python train.py --crop_scale_min=1 --loss="charbonnier" --beta1=0.95 --max_precond_dim=1536 --merge_dims=false --one_sided=false --weight_decay=0.4
Rows from block 2 of a small image deblurring model, named by matrix and row number. Rows with one number belong to one channel. Each number is 500 + 25 x the weight over its row's rms, rounded and kept within 0 to 999. All counts start at 0. Numbers have three digits each.
Before each channel's rows are labels from the 100 images, of 14976, where the channel reaches its highest value: "colour at peak" is the nearest of a few named colours to the mean colour under the peak; "responds to" is what is common among them. Only what is clearly more common there than usual is listed. The data: dead-leaves pictures: piles of overlapping shapes.
# convs1: 3x3 conv (model.enc.2.0.convs.1.weight, 96x96x3x3, each kernel summed), inputs 32-63
# convs2: expand pointwise conv (model.enc.2.0.convs.2.weight, 192x96x1x1, transposed), outputs 39-77

colour at peak: grey
responds to: grey
convs1.39:545487549495453508461530492525475497482495528508474503469487506486472514494516465444497501498460
convs2.39:524522517504540517524520495484488513479500510481513469459482519467502466502506518473499488507539529502479478478535486

colour at peak: grey
responds to: grey
convs1.6:505488498503480522487474491503508502486498447491508523498540481486479482495477504516504454507509
convs2.6:468491459508474494463443510517518481498491523524471526513503472491518487510477478502520486449514501544489511493496531

colour at peak: purple
responds to: vivid
convs1.94:562469485515501498530510502508461491487500533529486515465489452451479498481512527492463453482474
convs2.94:487471500503475483495544464521507497533534507480534516509492531505500466489570532527491522495561489534480504507510502

colour at peak: white
responds to: grey
convs1.92:480518444459540467489526471490514496466488486482471515517560504488533517493507460460486492508454
convs2.92:493475476537505487500507471483578509474521523516478546502528452523484519483505517481485502493497533461563497513535505

colour at peak: white
responds to: grey
convs1.26:523523473475513500537500502486541537531493518538484492494501514523481530488505490452504503517522
convs2.26:543523514473471458491476484547546472527502535497484503495523477458473510449502518477545487517527470515526505483516492

colour at peak: grey
responds to: grey
convs1.56:526491433501486511514505519527503466501499523514511509538506488456512438480466458506500499500486
convs2.56:456490490496532516495507481509538517495514479531476522532567537497468520495486495498502474470510505555511496500516547

colour at peak: grey
responds to: grey
convs1.79:515483496539497505506478502512525485501458474503483479505502478513474504485489519526472480475524
convs2.79:516477506527496497462505487493460510493490474449483507468495498501544514472545523502472461535543509503519494517495533

colour at peak: grey
responds to: grey
convs1.63:536507494515514521544569488491465499492517479504521497456517492464496480499509489528493490538492
convs2.63:497495474492477502516516486484494488510509475505508543516500488503468532522525496548484486499534461478440512507513523

colour at peak: grey
responds to: grey
convs1.37:481475494500489492498523479493454498487490514501447563502501473513533496523499487508488495499506
convs2.37:475509503486472504491519473524503559510516536487479539485509501510490473516508510512515503505513487506442508515541474

colour at peak: grey
responds to: grey
convs1.15:509463588513503530486477482508513499502501537516513474476480522476499485519535516498495510471498
convs2.15:534496487444530472502460524440444487495453496476493480475444503491488451516449517497477509509496527472484555473504453

colour at peak: grey
responds to: grey
convs1.30:541511514523502534517493511484489498483497521514485490477511524456462543464516508485537501507458
convs2.30:478485460475510500511510462502513530493470506503500503529532399463487490456503449495477476526471440542459514499555548

colour at peak: grey
responds to: grey
convs1.17:496469554497475486564531504519514504458511462483463490475488529525532496506469525495487457497505
convs2.17:482519468533525502518489528514477529481493520494473513498491516504523461514473490507513492491522476492465477486536497

colour at peak: white
responds to: grey
convs1.76:471470478505489459517533526500548539492515490506496483524549539467525514505495468494470518512524
convs2.76:525508547492516480487521473468479489521490497532451520489473509505472519491523541495465510526482481491519530515509516

colour at peak: grey
responds to: grey; vivid
convs1.18:506484547471470527573487494523482503556516494481467477564500497525534501497487507525520511482539
convs2.18:489526491510468463554518496513484484535492513463480539507493490509506496482467518510485518511484483535500468515475450

colour at peak: grey
responds to: grey
convs1.42:516523511527437532448540514495489496504529530469537514471504453487511524502537521516481473482483
convs2.42:531504520465492510471451473568524549495470505501521524486450461461509470481517461469531480495519462482470482494478480

colour at peak: grey
responds to: grey
convs1.45:537492477489503491499495511498494523469519513537530536487494497477497514516555502512520513453526
convs2.45:481503484502484518539500508441475532479468484507488520531508515459496485478496467457517495485543507517497492494514497

colour at peak: black
responds to: grey
convs1.69:469551484512548496496507538500537491512477548465473524550515503519509516463524499509465510517506
convs2.69:499476460477479450472518486464561501479502544495515535473544494535525491478469525523465473476514513484535535542511471

colour at peak: grey
responds to: vivid
convs1.25:514494481493487488513508519530479473477469510492537490536531533493537478490507451504523463553494
convs2.25:520519501545522472479532505526528532513511520497500494523495512513507498504488488492448541546479528549480477503539483